config.toml
model = "contrastive image-text model"
dataset = "small charts drawn from random numbers"
train_examples = 203450
image_size = 48
crop_scale_min = 1
horizontal_flip = false
color_jitter = 0.1
cutout = 0.25
tokenizer = "word"
vocab_size = 33
loss = "sigmoid"
embed_dim = 128
encoder_arch = "densenet"
encoder_norm = "batchnorm"
encoder_activation = "celu"
encoder_depths = [6, 12, 12]
encoder_kernel_size = 3
encoder_stem = "single"
encoder_growth_rate = 32
text_encoder_causal = false
text_encoder_width = 256
text_encoder_layers = 6
text_encoder_norm = "layernorm"
text_encoder_norm_position = "pre"
text_encoder_activation = "gelu"
text_encoder_mlp_ratio = 4
text_encoder_head_dim = 32
text_encoder_fused_qkv = true
text_encoder_bias = "all"
text_encoder_qk_norm = false
text_encoder_parallel_block = false
text_encoder_inner_norm = false
text_encoder_positions = "learned"
init = "kaiming_normal"
residual_init = "none"
optimizer = "adamw"
lr = 0.0011
beta1 = 0.85
beta2 = 0.99
eps = 1e-08
gradient_centralization = true
steps = 3900
batch_size = 128
epochs = 2.5
lr_schedule = "wsd"
decay_fraction = 0.2
final_lr_fraction = 0.05
warmup_steps = 390
weight_decay = 0.5
Rows from block 6 of the image encoder, named by matrix and row number. Rows with one number belong to one channel. Each number is 128 + 24 x the weight over its row's rms, rounded and kept within 0 to 255. All counts start at 0. Numbers have three digits each. After the name is the row's rms in percent of the matrix's.
# conv1: bottleneck pointwise conv (encoder.blocks.7.conv1.weight, 128x144x1x1), inputs 87-115
# conv2: growth 3x3 conv (encoder.blocks.7.conv2.weight, 32x128x3x3, transposed), outputs 12-15, a 3x3 kernel for each
conv1.0 095:137136148130093097048126123080121146101143150129157136115124130141061107136132128089098
conv1.1 101:132135156104130113182112150134095148109116100087162163161142179110119148123116089134093
conv1.2 102:153102129139152109160108145140088117129117146167082095135061112083142137131124142131116
conv1.3 100:128134144131115158105156151170150123145112141134087152132134171077118125125130155151136
conv1.4 090:119079151125135131134102118120137121111100139102112151144126139083120164127119092146122
conv1.5 095:114155117142111111155099140144067164163136104139119084111078108103144113193133150153120
conv1.6 099:140125126117131122148136110135104121133107158111123133143111155138137107099110147082090
conv1.7 096:113060148135130124146127118146140116148121181132126130136085135133116167121147129118115
conv1.8 094:134134111114101143079100127108120114143137102159137061063107101153102092104156121104133
conv1.9 099:121104109145159107144105115123072166108158144124114109110093159097137121139120108145114
conv1.10 104:109087157126111104084141124090146134104115095136148169155153151176109112117129145122160
conv1.11 091:118132098163125142147113163106105122088158098143076089153090120100157186136109131134130
conv1.12 106:093114125116158129152157107164123115163141168143148160142162156129092101121113129099150
conv1.13 101:130125137158129138175119145105127108125156118138181133103114101174073136124142127142157
conv1.14 101:137129130116145114116157152172115093130138129075113154118109148121117141079154123134103
conv1.15 103:147164135143116116133094174146123094106131120136174116122072123138128122138113141154115
conv1.16 100:090091137101087141132146126122170132115077157134103163137117149110125154059117105136097
conv1.17 104:149117180130106126100149124120143121112107104153102118141123131109126102098095135120045
conv1.18 100:118075158119145126151085121135129143156106146105111108130107174092138152123129090126104
conv1.19 100:108128144114076112110152097132123132108119135177114118102161108146144132084135093118107
conv1.20 101:154158178127135121151110123098120111148146158118166162131138153093126168136086120137112
conv1.21 106:149107153135103136125149079146168108126121144093089143157130161107148108073093104148134
conv1.22 102:113094113150125117082147123154156125127121135122145114107105097173099128150133114115133
conv1.23 097:108122154114136117132175114147175142144124134116134185117131152133050143112101078114068
conv1.24 100:135149149094107061143171138116077124130155118128128141153112113115146147110114111073127
conv1.25 101:144174132092107090183149120153127086115126125159115119132140141118150163132120111106115
conv1.26 103:133126154128126138174096115125089150117129160125175193124132164159102096115143135105106
conv1.27 100:146148145115104116136126157128128139088110149114125176152172175121103158104149115149097
conv1.28 098:171171100117086154088096143129111142128161105160132111106110105151147093122133131122185
conv1.29 095:154103080132155138093114155115138175170135115152124090116093126132148101112093126105147
conv1.30 095:178164114151125134101151113123101130119144132102125124154122118101143125094124144105091
conv1.31 104:148115151140103138163121160133107153117100144149128109160098136105125121100103140148051
conv1.32 100:154171156136103115104134148087122113100124121141101124149118110080128125100135114140098
conv1.33 101:157178093121151141125127129088121141114133139169157085087128068142167138124055137133144
conv1.34 099:139162149167128119130080147133085131096151150147161092140080127134131129118143153125143
conv1.35 094:149119170148117169148134111128126101087094158136101131130122146125122143107091121117075
conv1.36 108:123142139163088145107141132122169103104075126172134151143140152110117144105138115119060
conv1.37 096:106170144110118112170143152123121115100145091135163149151126127127147152136159133117125
conv1.38 096:154097120118124155156091159131140120128141162059173148144081165146127135126131140147123
conv1.39 107:168173146106107127113104115114145114148151150152145099046138118143145145134078117096137
conv1.40 098:123143126131080122098155089108156108127086121142108127138137141122118126098079104115092
conv1.41 101:148149115117120132145155148171137100124131086130171157151135134121134093150193120084101
conv1.42 105:112080119143114116104070151118088147136140116121145097095166114161109128097140151093151
conv1.43 100:162131135105119135087141102078123106113133133118097118090189109131131127057126130131116
conv1.44 101:140138159129133102198107152095130131145131148093160133120082163099141120135136086152106
conv1.45 112:084082141128180118145075138118128126126170146147130150083162140141057136128115111099130
conv1.46 102:120146160115134133118131141079100176100160161153119077139138114127143099115083137140125
conv1.47 099:127133134143124141121100174123129095074156125155186170112070122139127123132170109139114
conv1.48 103:176179120110087141152132175148102098105144132151162125120081095132137141119144117124118
conv1.49 107:160143137119111165103140080139136150153095142157155125130077110149105139100101110125122
conv1.50 105:167099140136145122149086139150107142155105163145134123144103128138096127090113166145088
conv1.51 101:118125125134134116081118130112130125152153168150185104084108118150130125137116132110155
conv1.52 100:114138126131147095131107134164132141124149113119165122098163146155149138136102106106152
conv1.53 098:165158143192106143127111133132109109112162125132172144112072116153128135094137122132153
conv1.54 102:129121093105117122116158165149136131141133118105098114099122145065157101118177147136104
conv1.55 103:153142164142129146166119103136125118138145128098107157177165176107125140135166147173108
conv1.56 100:142149084057152144122138113137129139142141150107109116126118125111126145076134103102165
conv1.57 102:146133100163095136097117156149118098096173084161137127118119127145130117134168141142171
conv1.58 104:127117148123108129139134141158152112129096128133129155179113126089121172085092111155051
conv1.59 101:189142138140080145134110110132115111130113137121155125140086124122089118138100136145088
conv1.60 100:145125137134076162173118148127127116111097137127072141144139130099136147116128115171064
conv1.61 095:134139125082104123181147144143128111132127105050137180162150147139159153136147142113105
conv1.62 100:103143157085098099141154116138124106136146128134115150107157119089131143113142109084130
conv1.63 107:145127143102116135131135162106103103161096128098136107143119139110148153110168118135055
conv1.64 104:187150110138119104114143120137133117123140159145129095125090083116138131087092110084136
conv1.65 100:101088137139149159177160158125133144117119159142105127122097125112096159170130103154126
conv1.66 101:175176122130083138117114172143131138079111101136125118131137091095155136133115116163092
conv1.67 102:129101146127116142123139107146152094130106158099096137179138151101116101091118143138085
conv1.68 097:128164141112128135142095089115156120162129151155127139084114077113123100179131144135135
conv1.69 078:112157129100161086150109162103086128117144152107108119156099156080097122122156118125127
conv1.70 105:159101128125117110099144132090126150148143126125121095124168130141133127110142128132142
conv1.71 101:190141149110116134143134124118138140097148121092141170115133159123102155090107081133098
conv1.72 096:122105128104158151188118110159136121135158168107150157141141173155082139128115108106132
conv1.73 103:143138121114109124126127175135134107113119100090107148117101108113146133113181103110116
conv1.74 106:114107130128097129136140126137148113133071133124132132157111112103136143124148117123075
conv1.75 099:108134157149115131153103127112125165094099135073122166155096158100124146143141107137083
conv1.76 108:142144190127117103114091134111127175108132146140135088063151110133080098125098137074150
conv1.77 103:096124137144139115141111134144132136126134110136157110093112155118080122144104120144150
conv1.78 101:105118135099145101144108073135141147115127178140115158131147168116098141118097092137135
conv1.79 097:162147159094132091142149117154112127098123139135132148154147182102134134087100093112090
conv1.80 094:127122135109124115133100166100115140154133119146105076159077101116140153147121139123123
conv1.81 099:144131122105115127160105107129123123130124117065143157150080166107133129145163115148137
conv1.82 102:108099150099139117108084112096119174086131152091121124078152092143103144119133116127141
conv1.83 102:108143145127145110119105147150122102131138116131134068099151135162103160123098124121136
conv1.84 103:134106164193112159119125166097132133123127123141194121108114120182077101130137150124152
conv1.85 097:127174141090131091150116120120140141145171106144115154135145137110140139140139105101122
conv1.86 099:136096132162118140143118130110136131126093145161106122139079103092191124142139135183128
conv1.87 099:109135135102145108104146119128137146137141152122133126077173122137113126123100082122134
conv1.88 106:144122109104156098084110115133126147138153147115113122122149078133138102112121143129138
conv1.89 090:139109095128152139161116147132092116138147158096143151143063126089102116086148114120160
conv1.90 105:100101134106114111108108138081104147115156136114108130093148137146136135141117100141139
conv1.91 098:146154128092079125131146125128146122088104140114113166166162171122138148121151128116032
conv1.92 104:096115143109125095137107072124121153112122141138111166120139159104126157132111091127115
conv1.93 103:174174109154087115141126127133118144135147144149130068101137104153154138108088123102121
conv1.94 097:103105110094135096147119145140121091114104129135126146147110111080087128112153111127114
conv1.95 102:143125090087133130148121148126117173162077135155100092094121112114117146172120162082102
conv1.96 095:161126122115113178113156103179138112106128079119152147143075091138110089120146140096128
conv1.97 107:123152126123132114140087131149124130081142127145161096080143131143099085141119133107126
conv1.98 089:152135108086137118060119072077113124127101130133075083111106092141120105135142105112129
conv1.99 094:126141135171126155168111152119086151143113142122108110127098134066125106179109140179132
conv1.100 101:122149121112144127098114117078099140129148088171124102131123111126148112110084117136154
conv1.101 096:153113097115155157132151099126102126141135120070179176153115147125096109098180130157141
conv1.102 100:121128165124139098153122091163130122133127117105112149148176151109099125079111112088134
conv1.103 105:120112107097156103127107099154121154137168153134110125095157120140138119143128108116150
conv1.104 095:120139163092137085146145128147138108133156148096118148113169131143133150105114127128162
conv1.105 101:157143088132118096132124128133154127125124119157129083116093087146125141117091128107103
conv1.106 102:119120117138075131116128121108171114097094125190094105122145132096137127106104115162079
conv1.107 103:091135122139152123136094134166119132141159097132132109088139130144144172145104095110158
conv1.108 098:145152120138126147148103132109174142126098130199110063146115059098143142154133130146108
conv1.109 103:107126148177126137170076148122105151109137154132145132099089137088153108158122129133139
conv1.110 096:153132103114163102099126093109137138171117114148124127109155116140089120135139138072171
conv1.111 103:120098117128094138098153128144144123141141130102153168143129160144102116108142115131072
conv1.112 099:120135107133115140147068138122119112173084170142133132112116121107134105142132135163101
conv1.113 098:110109142188131119160119132130121111139088144152101095136110127071172119159142114161131
conv1.114 100:121156110165072128174138163137116109110123143120096145113111104063163152136150113137077
conv1.115 093:126160129134148124119173139153166148127164134125140089106150127114117139127088078124137
conv1.116 098:162113102150111143152129143173153141122132165110133146103118125121103151101092099120111
conv1.117 094:125107114125093127112133125123137109114121123136153105098123089152152102099105109127135
conv1.118 095:122133142122112091138146118110149168108142136094137171169152177090106163088139111119143
conv1.119 086:144124110119130157146117136146112149093144123099122152146142159105089159146131104140145
conv1.120 095:122117112127152091141059151100077123140153111120119132146119145074132161121156141136121
conv1.121 107:112123120133149188110138136088156153149147124133179123116098095164061121136156151149157
conv1.122 109:138107118099133098148141110153109106133124105100113082138147143101124132117120134083143
conv1.123 096:140161157145116133168124158081146147107139134115134155116132180101122132148170107171123
conv1.124 098:114114143071163154146111096142118121157160182101150113116126155129100139106132109114145
conv1.125 097:180121128132110141133130103115125088115094118124102126134121156122131111078090149125104
conv1.126 104:113137158098143102126128104139155133139146127125115106100173118102160144151109109072146
conv1.127 094:106134121154126120127128155118110128118115141128129147129083135095129140125144108159143
conv2.0 096:129162102181148096155120110077112147079123143123118118129152155133137137123136160143142165137079177122135199
conv2.1 111:114113139093148150153158143132128125106132122110120101115131134138137130164135096111159151105132122150149088
conv2.2 102:149168140119118094107126135141123153112137157137142163106109110090139099145162128118106101162162107148152111
conv2.3 095:112134109118123111148117112133152185077143173071120125115112147127151106135142134159147153134096133138135153
conv2.4 110:089108111143139136167146154111119092131158102106150115126108140156160125153139103102136126130179123161155090
conv2.5 080:113132101111112093069136118129091132121090150137099178138123120128154111146154132112105120128123097153135138
conv2.6 089:101132118144126095149142120089144153100116162117140165129118137101123116115159156142110146131112122121079131
conv2.7 093:095130169099155153114137148132137145097171181097159169092126099113132092150149111135151157140143142168151108
conv2.8 097:149142114121138121062126103148137135161126115156093128117147116133131175112092150122148117153149135126155137
conv2.9 088:103134124095114104161138157129092129137116133135090140112100098125116090168150116094132130125169111160159090
conv2.10 099:135167066191146119170103124103162161133145141114123114142140155141116178087102169151153136108076124087089147
conv2.11 094:093142121113114112106152138184109106179132108184154125126096133123150102152168122114147125113204102136179127
conv2.12 092:116126107120155154142145140131155146103130138117158128140154179121116176111123165192135111156091092156110132
conv2.13 107:136146160090154163086141143150126135103118127146127147129148127092124181110116159150120122127100149133141133
conv2.14 093:105118130155141137148140125114136169076164176068120146103108147118169111115122128115124146129088139143152136
conv2.15 115:113129161096125143092130124149116127114102127130112121081113136082137091097124110121089114134096142122152148
conv2.16 103:111116101167124126182122143074157127093154106090135107134124135179142130141166143114140117131146101145133089
conv2.17 095:148160083183126073188107097092128158122159130112123109116122139158134133116146163110112139115124146102137162
conv2.18 094:126149116110170145117149156144128107142128104160141138109117124169122144184142098121140148166155141186131102
conv2.19 115:144144075186122091149128117103127107167136095138117114120125125162136133118134124077123095139155115133123089
conv2.20 090:144151131096159134097137130155170104125132113109137117097146146130097124171132121116120116123107117158132107
conv2.21 097:095112086144115099166140119088155130092154127097150132112083134142116158104117155123083106111091082140093106
conv2.22 102:135154104190142087142099067088151137129148139147133134139161149142125195081096165151148146129100170115116169
conv2.23 088:078097112106165162158158174076142092085189129107154131099103143157141128123094085117141160130113136156120106
conv2.24 099:115143099126164143123171177149114108151121105189136129155112136117151116109138123117128113119155095135139093
conv2.25 105:125154149112147156094161158176115114158100109157116109124090139102103104110094095132104085125128082111112110
conv2.26 103:083106154085133152099129135128115099083112122122114156123117132113150142127123134144131178117103157157135145
conv2.27 098:086104130094146135159150154116138146095159129107135126111145135135155124157118102105157146098114125144150122
conv2.28 098:101132119129138098126140085171132135183124117160093129110120101088157120079136147115153166111150125088160141
conv2.29 088:111116156132142132118138107169128137153107123187130146122155119117172140091153128158171159111134114131157150
conv2.30 106:095101079170139093156157117102093092122108110109104129114101135130162119105131124093103109118136089118098075
conv2.31 101:120135116146112112182127125142118149118136128113149116121095133128134115148169124106138106098149095111147117
conv2.32 102:077119091169137099159142076144090134155133106149117108097112153142143114106142130097146105091151076098164112
conv2.33 100:127143124166117095132134105159119098181122084191131108101135157100131136071145136088143136086132120077125146
conv2.34 095:133144170130131144118141143142152174117113142126107119089110126060136092085153137149133151136099139121129134
conv2.35 101:090116109174121126191128124087145126085169118083155120119128142162154141122156136117116105105123085114123106
conv2.36 088:127166104150148120180143136118156181097155154098144122107138137143133128140152134149162156110106146109123163
conv2.37 093:117128156081153150106125139141101112117137117167129123140098122118133136159087089146113130153130111181116128
conv2.38 108:073108158107159152108142132119090108104146162112147141124106147131181096150141086123108117109153080118149088
conv2.39 096:142167141119144143097136105182156111180110090171126102090131161102113162093118144128166138108138139097132129
conv2.40 109:152136090199118083198109066098123126137133103123103099141135149177161142151160140105135107130138085122125099
conv2.41 101:113100132121133141098127141115100136100130145134102130125110137121142122125096110168097110170102113189111147
conv2.42 102:133132110112139141090125117161133129144086116138119135114143148100097188101112159147153123129123116126134124
conv2.43 103:139125051164128108137144122156144128175126107109099115135130144168114174135110168147151140132126132122115116
conv2.44 111:117147188092148168067102150145139102115144114132139149134122117139154095159141100114128113136138112147141101
conv2.45 101:134143102118157144097128118139138133130096117131129133120157152121093186116119156172153123145121140140114124
conv2.46 089:121136077176108066162111062153103118177120099169103109122108118131123140114128152117168144099158117100170108
conv2.47 107:126125176076130160062115123126109116084113120122106115095095103093147090110117115130115130139115138142157154
conv2.48 100:097115149123129122121126102145112125147148121132129101083103137108179078120140097094072084115113085134149124
conv2.49 097:121132109165154102095130101071126125141136122141135138091143143103155172053116124117098143112082157110098183
conv2.50 094:121140162141146138130132127109124159077103156112145170097151121105164129117172162134136179114119159116133144
conv2.51 100:132134147106144134079103120160136122154098103160135114124157158095133172077114145151149122111109139124144145
conv2.52 100:137157118099144140069124129156104120126066113135088115153133165088080163121112169149128103111099091144107109
conv2.53 120:122145179101138140087124118153126159131120141149118143095156115059172122083156149127117135123112150127155150
conv2.54 084:060098089119136119123165140146105152148145152137084146091088134126159103100113095118145145130178110145164136
conv2.55 087:107130139107126149130136144085127135059116114072148106145150149142152126142127114142121120121097117124127123
conv2.56 101:109087104135180136102129124135128128134117142131124140115141162115164171099110121169121130171118131165122137
conv2.57 104:118140153090116117085121130113119170099140140109098109078117100089156114096111132114102125134118143144155144
conv2.58 085:110146113167117097175126098098147134082181119114186114102081120148105119126139133108113124127129107127134114
conv2.59 093:117150151134132106154132117138151180115152167100142148083118123099129106097156131134138165098088151104130141
conv2.60 090:124151126121124123147117125114124150083153142091172128117104135142129107121144135121121130118123129141159128
conv2.61 091:113129141091152152119148169113115112078119112126153109156113154129115130154117114140129126136142112169140112
conv2.62 107:118123115126174145134176185164124111164150132190131141129080130123138121123102102130129098146154099155123105
conv2.63 086:109131139143140134172141139103131146092172146125159133127100133141159101114149142127129102106123112108137124
conv2.64 102:136134113156117093117137084151146126157125109156139137087128147091129146042130125108123112104116106082116108
conv2.65 101:122139135088132125148129108130102138130159122137130140118110108171130103198147095105172169135197152155196100
conv2.66 096:080128129098113122116137120150106152147113115134125111086105141116153090092134095095112110100131108117168120
conv2.67 095:116136119155116113174129124096143160081138147091158132142120142139136138116143158155127125117075121125106150
conv2.68 081:140142112125140132116105159145103094161083086166109113114134156152138138156142149119118109161120087132106115
conv2.69 104:115129144126127128111116109140103117092108135121110148138121124154180113177171148130142123123181108129167107
conv2.70 102:147140067173126088152117089136155136158107104141103130129135138160096171119132164158143114128113102121117103
conv2.71 099:118121138120146153114150136123147100110147117117146127118132157119142096113117087122135155113129135123115086
conv2.72 096:111108136107154187155129166126153114102192168084171136094138125131137138176146142150131151134131127174129105
conv2.73 097:096100114118148132106135147118099106100140124120133144115116149133155102124107107104107118135150091161131112
conv2.74 098:115155122180130088177136109120138160100166154110146132106086123131128113087132152119115139112122127104120143
conv2.75 115:129113127168123136151110106108130074116137090105133113113138138162148135176131108093137155133160121146141066
conv2.76 093:156138084142132102095126109161142143159117138157104130129143134115087170144106166157162128145136123145127134
conv2.77 102:149157156095126157054105151148124112126079116130113123132140138088117175112125152158144092155120122154140119
conv2.78 116:142145089108160141151156161152127110146123108124105104116120146133087159179121135152134130144128123159126100
conv2.79 089:121168128155119118207126118124137146097149114099144109125105139152138164133153153127109134098097117115113127
conv2.80 097:100134129107144118102141150175117102176142127180152136120113115128160122146144125115159143108209118124181145
conv2.81 091:114127147101137150109101151126083104125122116149129118123131152145147125160120086096099129146138094157126094
conv2.82 108:121120076120140118104151125169142143170118116144114125127127140135083153149102150154161133133144131142151123
conv2.83 107:142145126125156165075117131170142136148094112140126123129135166115077169101089144154141104126099100133117111
conv2.84 101:163168141166155122108139130104153172111139137144121141118145129109107155087124155147152151128082160119114154
conv2.85 083:120149119137173129110163190162104118163113099214128123132098143134141145138123113137144144133170103143155113
conv2.86 107:119155130123119105130110116097079147115123115136128126115109101144146082144161109093120103140178109152185116
conv2.87 118:132129066148143136121140123146159126150119100135104112126118155149072168132097151150130131138094108155096112
conv2.88 108:147132092128144128105132115159146131180112118147118119120110150149099189135110154168142132154130134150121115
conv2.89 105:092104156112134138119117131147113124118148165139132166113139125128198119124171118140152133132165107161180103
conv2.90 100:130127071104144117112150126170126130152106105166087123129126127138085163164110152145143115141142099145123096
conv2.91 099:087117103121133134172158144128122134122137121126137118117109136135129120112110122113118109112121105146132138
conv2.92 120:139136110118155136130155155157137107140123109136112110118128149149108155187126135138149125148134114171130088
conv2.93 109:123152125148124114099137088153152127186143121154126130103142135108113138037113126105146126101119123076120137
conv2.94 094:100109129135139127136142125085109145056161145061134147113100147139181120112144147133125121147151099160134134
conv2.95 097:126120112167138110085111072116142132127084099152118153101136131147150179110131121157162144160115140150113127
conv2.96 098:099099137128126133100135132090135136102148133127124152071137126100169124110131148127088165134088165150132145
conv2.97 104:129161137072142134067122116159134119133080083139106104114125151086090154112115160145133126132110134113138126
conv2.98 102:137123090138146113109146100156146145184126126153100148117144163152150180113133142146152131162136133161132109
conv2.99 097:134155135106117106100105104115084147117102119147100143125145099123146099162155133120148165113166145130171130
conv2.100 084:141140101111123096098149121179100126173082122188097124135135124104131133120145148123168165099170130088148145
conv2.101 117:076095173084167156093126138115099163090152163116127149109130133100174137105121099130112148112115124148130120
conv2.102 098:126133112098150142117156152149142148118110102115120095116141180127113182150122170177142119151107107169103108
conv2.103 110:140142095127159131091139126163139146137113130131123140144125137116104159141109146177115107162105103150103125
conv2.104 115:133144098115165152102153140165154136146106111137117116129114145113077161121080156157111097127093079135096088
conv2.105 082:138146124176126082134144092125096133152136117167130149088124138092141139067129155105109158109114130063127157
conv2.106 108:107132076182114082194134100105135143137163110112134101119110131152133109107144118081123103109148112103139118
conv2.107 104:150151133121156146080125130177151132145101120134117131120137147096111175076105147163148108124117109109118102
conv2.108 078:107149088169134072166146119146093138147143110150127122109109118134126114145165116093145131110185120103142129
conv2.109 117:128158161094104127087086125128120146093129119116142132139120121113131092164157139118104100117137135144155136
conv2.110 084:124092099126127112063101090146154159150116142146110172114129142122152169093131134167121130182098128186110154
conv2.111 086:107136105179130108146136122083140182067184168068120127140094126140140140104119153144127142109065129117128154
conv2.112 102:113138141125120132127124142132095131121131144114140134149106134162164093161163129100113105130179092146156110
conv2.113 101:132154152095093118114108127132120136110112133116154136116109093135131096169156114117105085168179121163169113
conv2.114 096:091133143086129136119129148135115125135152124147171130105070107129151072155140084099109114135165092160178101
conv2.115 117:103132149120128128093119117146144103146113086131121099098098120095091106077073079098097089106109096119133098
conv2.116 101:110142166097141171129129137135157093119172128098169105082105139113103111113124077128145135107134108123120085
conv2.117 110:153124096190103062148102062080126101145134072145111107144138130155147144127118134098121117130147124133136100
conv2.118 110:122123108116155137164168151153148121127140113127120104106130150142116143188126120120143171105134126147125093
conv2.119 118:076089146117151159139139128124096118089149142098125120107151136150196097156146083119152160104153106140152063
conv2.120 098:105110106081134136113159141142092108139129131171116146120106128124164128173154117100151163106194119139176103
conv2.121 096:092111137138151146113120120141149152124129143163137137132147118098155179066098153164154138131099148133125148
conv2.122 095:126161128126157127123189147131111134107087134134102160150107144109118149119119163170097113161112106146087105
conv2.123 113:083102161104139164123121128111080104100132106122134123096143135137176107161135089094100129114145112140166078
conv2.124 086:139156145113145118133124137138116116115155155116150149117094145118116141150141158163121176149124144168140142
conv2.125 104:112140104171132091190121106108125141091118135090143103124131147152146141090169141128127125101112102083110116
conv2.126 095:139144099115171151087158145178145137162094136156115128136124165144095169151108161175121124172113109163122115
conv2.127 100:099092160119141164115109127107105132057158139083125132109140128121169100145143119117104146114131122157165109